config = dict(
    model='masked image model',
    dataset='views of escape-time and Newton fractals',
    train_examples=72500,
    image_size=48,
    crop_scale_min=1,
    horizontal_flip=True,
    color_jitter=0.1,
    method='mae',
    mask_ratio=0.6,
    loss='mse',
    encoder_arch='vit',
    encoder_norm='layernorm',
    encoder_norm_position='res_post',
    encoder_activation='gelu_tanh',
    encoder_mlp_ratio=3,
    encoder_head_dim=32,
    encoder_fused_qkv=False,
    encoder_bias='none',
    encoder_qk_norm=False,
    encoder_parallel_block=False,
    encoder_inner_norm=False,
    encoder_patch_size=[4, 4],
    encoder_layers=8,
    encoder_width=160,
    encoder_positions='learned',
    decoder_width=192,
    norm_pix_loss=False,
    decoder_layers=2,
    init='trunc_normal_002',
    optimizer='adamw',
    lr=0.0022,
    beta1=0.95,
    beta2=0.95,
    eps=1e-10,
    grad_clip=5.0,
    steps=39300,
    batch_size=64,
    epochs=34.7,
    lr_schedule='cosine',
    final_lr_fraction=0.01,
    warmup_steps=780,
    weight_decay=0.1,
)
Rows from block 5 of the encoder, named by matrix and row number. Rows with one number belong to one neuron. Each number is 500 + 50 x the weight over its row's rms, rounded and kept within 0 to 999. All counts start at 0. Numbers have three digits each. After the name is the row's rms in percent of the matrix's.
# fc1: MLP up (encoder.blocks.5.mlp.fc1.weight, 480x160), inputs 0-159
# fc2: MLP down (encoder.blocks.5.mlp.fc2.weight, 160x480, transposed), outputs 0-159
fc1.127 081:455531655530489535527462422444596505509517509549515520544554522452533481503476540448339475561486528450441453457425558477562457544626498487475480539492519484544452465430473553454517472534513480591563535556475503506487503524504496449563564502524542514544435446435557492475443404482494511604541466539442470488494439499567483477530552626569489541476504489537577621510559461516511521534571482486409464536495485485419505525480569665634501505468517541528540544458496491451459495493455474
fc2.127 057:492571469524512526534537546532531461552530582528496486543535532540488532535490535538345472552608523509530435530710509505538540437546527541533526522521534572549540460541410533576533532532476496400391534532530533597393535536539532537534513545529530598572534534535595538532485516534538556580596536533530534515533533474558540465530552500536531413536540537496537388536484508546469487527437514529536476536466484522518531537530527533629508464564535488533541536484398503535481578484539537
fc1.128 080:453531652531486535524466419441597507509517511552513523539558521456528485502474540449337480557493533450440451460429557477558453548625498495474477534491511484538448462423472560459509467535508480591559535548475502501486505523505488447557556500525544516547436450440560496467443407486489520607539463544440475491497442500563485474528553624567489540483506490537576625513561454501512527536570483483409461541503494483426507523484565669636508507468521542528535536461492489444457496494449474
fc2.128 055:480573461524523527531532546527530465551529589522502479542533530534488528532494530534354466557619520501529432526723499509537545435548525535531524516518532577551539457536406530576530529531476494398387521530524529596391527533533527532528512549524527606579538533528601529528486514533535557580593532530528527510530532470568535466528564500531531414532537533497532388532480508544468483522445510529531480529465483520509528533529525530626505461562535489529540533484394498528484583487534530
fc1.129 099:425470638528517515602436415409572488531501514550476575463545549355502529523476565419378469542441486466408476447473532500512473561586499486447462538524512520527550427453439560501513510511505480547535543595490430463467498518474417425524503480517516497577495463504540492496463423500479495543566474510527435414515389463559484469563556583511508559512509461488574575506557461503507531526509501527434443551522496484451526553455519597629480552489568535608543564456491473456453472442459489
fc2.129 112:446542436502497464509510525500509603498509516503490495515514507515498506508422522511417406722478513467509564502537510510471502544512510530511508507585514589449506459516478518644509513512598526547647451505509508517459505508512514512486448444538512538641474512509651516509545493511512520565532508521512509519506467482684448458508641419511512666516511492557512453513484480495477493505526471511513518510495453505538508514510511511566482581520618541513509516396469466504517469473502515
fc1.130 086:448523641520530539576429416498584489502531498510491446532546459479542471563452564464343508543435499494451403460461498512507471563555548485497499489503504496544454458472441520452511492515555482588607546471436467504489489568427484477583543486512532548534494434420509422498440471481502488537494446558486466403491448484575509486560529606540493568493493487552577572471534490596481514527579504498439500533546477484412512473454549639647511571476513514564546577450554530465475445451457470
fc2.130 111:445501400534485503537535517527535595533535506534456503538537536535481532536459534538419430658444563496533567524548528489479488579550532538534532526569538560456535470537454535652534535536562510570621471536534536522442533535537535536514444454538534531615501536535598537536533519535538530590537535537534535481534474489604432430528640435535533643536537487499536477535501452524472513534529478534534499535494453533535536538532530536566510563490623580536537537443450498534419493493528537
fc1.131 081:452526656528488535523465421440595508508515513553519521540558522454529480500476539448341482557492531449439451453423558471561456546624499496473474536494512486538448463421475556456514468538507477587559535549474500502487506524506487445559556502526545516546437446439558496469443408486494520606543464543440472493497443497562485477527550626568490538481507490538582625515558455506517526536569487482409461545501488484427508522485570665633507503467519543529540538462490491447456493494451474
fc2.131 057:486573463525519523533534548529529467554530586524507481543537529534495530533496532533354468551611520502530428530719501509534544438546529538532524518518532570552538456535401530577534528531471495400390523529524532605393530538536529534531511550526531603573539529531599534530486513533535555581594532529528528513529534472559539467526559500532533412533537531498532383537483511544468484524439512528533478533471484519512531534527529532625507459566534482535539531478398499534483576484540532
fc1.132 080:452529654526487534529459423447593505507519505546509518547556520451537480502474544443336479563487526447442453459427558479564456541624497485477482540490513483550455467435472548453518475534513478590562536559477505513487504526503496443563567499523536519549441440432558483478442405476498508599537469535441470488497438503569481481528550622575491543477502490535579619509558460519507520534569484489409463535490486485418508525483573664637502508468512538529542549454502490456463495484457477
fc2.132 057:495569459528511529537539549535534460556534585530495485543540533536490535535493535539342469552609523507536433534699524501543540436545530541537526520517533569550539464538410537573534537536476500396396537533530536586394535540540534536535514544530534591580530535534592537536484517535537558572590537533534535514534530478562540459535554494534535411536537532493538390541491505548466492526442516534535480539465487527517534536529528537633512463558533489536545535483403498535477577477541539
fc1.133 078:449531655528487533524465421444593508507518507549510521543556520452531482503474541448334483562495529452439456458430557477560454544625499492475480537491510481541452462426471558457514470534511479593559534552477502504486502523506491448557562497522541516549439445438559493471443406482492518602537469544441474486498440504568483477526553623567487545482503488537576622508562456507512522536568482484410463537497488484419505525485568669641508504470519541529535541460496488449460492486451475
fc2.133 054:486573462524518527532534547530532460551531584523496484540533529537491531531490530535346467552611521506533434528722508504541540434547525538530527518521532579549535463537414531573535530532477494394388532530526532591390532536539530534531510545526528599579534531530597534531486515532536559580590534529529530515529529474564540465527555502531531414532537527495534386535485513544465488523443510528531473532463490519513528533530526530631506465561536488532540533482390501532483582489536534
fc1.134 081:451524657527488532522464422441595507506512511549517518543554523455533484500477541453340479559491529448438450451422559471563458544622502497472478536495510485542454465424475554455514470537509478592562537549474503502487505520504491447562560502523546516547441445437561497468445407482496519605542464542442473490498441497564483478525549623570489539478509491537582626513558459510512526535571483484409462542498487483423512525483567665632509507467522543528539542463496490448459493493449469
fc2.134 057:492571461526518527532532546530531463552532586526504484544536531532487529535491532535352469556611522501531431529713510512537540434549527540531525520521535575550538454540405530572533530531475495396392527532524529602392533534539530535531510544526528604576536533528598536532481512532535558581592534529529532512532530474561537466528559501534532411534537526496535385534483511544467485524440510530534473533471483522514530533530527531629509466561533486533540532480397502530482580483536534
fc1.135 082:455523655529491535526462421441598504510514513552521520542557522453532481502478540446342477556488531447441452455422558474565455547624498489471476537492517484544449466427477551457515471537509479588563534554473503505487505524503491447563560503526545514543438444434555493471441408485495514604543463539437469488496443497563485479529548629570490537479505493535579626514553461512514526535572486487412463540498485483422510520480571665631504504467517544529541541462491492450457494495452473
fc2.135 059:483573461525514528533534548531532471551528582526504482543535533536494530534500532539354476550611522502532431532710508506533542440548528540533527519521533571550540453539402530578534532532475495399392523532527532599394533537539530535534513553529530600567538529532596538531484515534537557579594535530530533512534534475560534463529557496533533406536539537498536384535486512547470480524440511530536478534470480523518532535531528533625509460569533485535544533479398500533482580480539536
fc1.136 078:431502621521499532554532434544582538521529470540514487633551486529563442487447532462323532546464506447477462490431534455508438576582492448500472534505563470505525482524476527521446480448551471591565555558442479562483513513517538539537517462516529516541474432393555418514467491470487487596491491503413518475460519489535523478529518627539550559453490496557550574486514452586499508522582497539458490483503464493412466555522564629672469520475473543491565570455519462471444525468494476
fc2.136 097:445503409533468531543535510531536629538538507531460491540535533539506534538464536543427434600454603493536566533544503484468497636583532534535533530593536569467534489533467536618534535538533514619596498535532537491423537539538535539518437464535535512583510537535595540536540525538535527626542535536538539500537481497591428404534619451537535648534539501513535496537506454526490513533521475536536490539511477532545538538537523536561516558486609574535540536460469516537424477468533535
fc1.137 306:593472430513519482531484628490505412525514477518467505487537540451523476511530523499584551445557396537540544513474506498583483339461470514502498507422557492496488575486590474414494491525468449349428427624473498556493567466498546537529504521485524474463521448557431466542426498510495516436522488555502435515506457441435546634550394429541552418471508500468553524487401621496527481506419561525476532461444487494484451549476541504409460489526465496513457511517524572495589517540506468
fc2.137 299:446482446508499478508509474504509634504509487509474498508508508509495508509450509508474448618449527456499593506494503502471472575509508509508509506573508528456509489509482509643509509509536498696614480509509508496499493508508508509473452454509509501564468509509560509509526490509508508527480508509508509482504441487608437467508638468509506873508508490486508502509496454487499502508553463508508475509501481509485509508508508508518489560462662560508508508450503473508447476487487509
fc1.138 081:454528654527486533523463422442593507505519508549513523545559520452533484502475542446338479559491527448443454456424557477562456543623498492471475535491516482544450462424474554452515469532513480590561534552476502503488505523506488448562565501526541514546439443440558489473446405483494515603540463543437476487497440499564484481527551625569486540477506491537581621510557457509511523535570485485411463540497488484423505525479571668634506505469518538528542546459497489449461492491454476
fc2.138 057:491575461525515526532535551532532464552533585525498481544539531533490532533496532537345466557604519500534436532715509504537541432544526540532522517519530573552538459542414536573529533530478496398391525528526529597392537534539531536532511545525530595574535533534597534535486516536535558577592532531531531509533530476564543467531555502535533415537538535491539390540483514547465491525438513530534477536464486524518532534526529534632511462562533485537543534481399501536483575482542536
fc1.139 083:455522655527489533523462422439596504507512513552521521541559522456530484499476539451344476555491529448438447451421559471564457546625500497467479535492512487541449465419477554454514467540507475590561535546473502499487507521505486448565556503526546513544438447439556497469444408484496521609545461543439474492497442494559485480526548627573490537479511494535585625516554456504515528535571485484410461544499490484427511524484568664629508504467519544527541540462495491447456494498448470
fc2.139 059:490573463523519524533534547530533467551529586523505485543535531534493531534491536538358474553610520500533432532712507514535545434545528540532523517517530570552538452536400530578532529533472494398387521531527532608394533538538532534530516547527531604576536530533599535533484515533535560577594534528532530516530531476560538468528556499533533412538533529494536385537480512545467480526435509531534478535476480524516531534531526531626508467565535485534544532478405502532484578483541535
fc1.140 085:460518657529490536527462420439601507509515517551526520541559520450534478501482538443350474553491530444444457453421559472574457546625496493467474539491517489547447466422482544448516470536506477584559527554476502502487510523503483445569563505532548512539442445437553494470440409493495513608548460540437467487496441492561485483526544635568482533476506499537577625516547463513516529538576490486417463544499483482427505520476572667623504500470513543528544537471491494452459493504451472
fc2.140 062:482572464528513528534536545532533474552533585527505479543538531533492531536503536537359473551603522494533432534703505507526541440551531537535526523522533568550537446536393532575534532534480493401395520533529534597398537535541531534534506551532532599573534536532598534533486512535539546586596537531530533511532531476560537465532554501536534411536535546502536373540483512548469479525438509531534477535470478525512533533529533533624511460570529481535544535473399499533475578480544538
fc1.141 080:451530654526488534524460421443595507505519508548513521547558521450531485501478541446336481562489528451438457458428557476561454546623500489476479536493513482543451465428471553454515470536512480591562533555473502505487506528506492446558563499523542518546438443437560488474442405478494516603540464541441474487496440501564482477528552621570489541479503489537580621509560458514511522534569485486408464539492487484421506524483570665637504505467516539529540544459498489451461493489454474
fc2.141 056:490572460527517527534536547535532465553533587527497482544538532534494533533496536538344470555611522506534433534709510505537542435545530541533524519521533571552537463538410536574532532533477495395394530531529533592393536535538529535532510547529532594575538533535597533535488515535535559573592533532530531513534536475562543467531556500533535410537536532492538390537484511544467491525444516533532480536467483524516532535529528533630513463561534488536543535483400498535482579483542536
fc1.142 080:452530658528488535523467420441595507508517511553515524541559522451532484503475539450339481559491532448441453459428557478559453547626497495474474536493512486539448463423475557455509466533508482590559534550475498498487506521506485449559559500527543514547436446440560494470443408489491520606541461544437473488496444498562487476526549625563488540480505491540577624512559455505515525537573485483413465541505491483427505522481568668637508505470518542527538536463492490446456493494449476
fc2.142 056:485571463522520526532532547532532469549529587522500477541536528535497531532500534535356468559613517501529433531722501505532541437548528539530521516525533576552536457536411534573530531531477496398387522528524530601392531533539530533528508549526531605581538533528600532532489514532533558583592533530530531509532533473563538471527561500531533412536533539497534391536484511546467486522443513531531478533464482518513529533526524533626510459562534484533543532481395502530483581487535536
fc1.143 079:449530655526487532529458423449591508505519507547509518549555520453536484501475542447334479566488527447444455458425556477560454540621500485476483539494513482547457465434471549454518473533515475595563535554477503511489504523506495447559568498519537520553440441433560482480447405476497506597537468538441477488495436501569481483528553622572489544479502491535578617508562458522503517534570483486409464536490484484418510526485572667640503508469513538530540549456503487456463491482457470
fc2.143 056:496570460530511533535535549535535458559539582529489487544540533533486533538489533540336469550602520511534434535700521503544538437546530539538529522517537575549540465539414539573533532536475499391395539535527535586391533540541533535535511540529533589577524539533588536531484521537542561571588539535532534512531533479563537461534550498538538412535537527493536394542494506545464496527444513534536474539463489524518536535532529537636510467554536485534545534483397503535478577481540537
fc1.144 081:453528654529487535531458421446594506509519510551517520545557520451535480502478539443340478558484529445443453457422557476564456544626497486474483540495514485544453468430475549454519469534510478591560534556472504508488507525504492448566562502526542515544440441435558488476442409483496511605542465537439475488494440499565482480528549626572489538477501492535577621509557458519513521535575485486410462539495485484420510523483572663631501505468515542527540546458496491453461495494452474
fc2.144 058:491570462530513530537536548534535465554531582528499483544538534535486532536498532538347473551608523506533432531703513503533542442550531538533527523519537575549540459539403537572534532534477499400393535534526532597393533539541532537534512548531530598570533537531592536532484515535539556576593536533535534515532538473558535462532558499535536411535538533497536388539485507544466487528444513533536476535466481525517534535532532535629509459565533487536543535481401499535478575479541537
fc1.145 181:464498568484407424504469454481571523567507504492546516517547427547510460479470481511460491546447424503456452512496558531524382502539445495558481501481612424490546538495443574526448484545606489490556556544473384526513427479372546418574564422465480548519402442457482565468418454551519484469513525518447548509447428486581469498507544490574518547463548540463553554459527530506529493489525430641390448573519479512472529480526547605537543605468537442459478465436526525489526486422453529
fc2.145 230:438498461520537482531524489517524617541526460528470548524527526524508525522416523523493398557495549509516577519496499467508438607552520513527523535545519539458523520525476523639524527525524489645606437520528527516480499523529522520490495441527524491567454526526597530523508516525525520576528525522521519469520428471644474425527559450527521803526527467488523524523475442511470488519478466526523432525522501519494520524526516523504497610478655558524530526465491483520456496442506526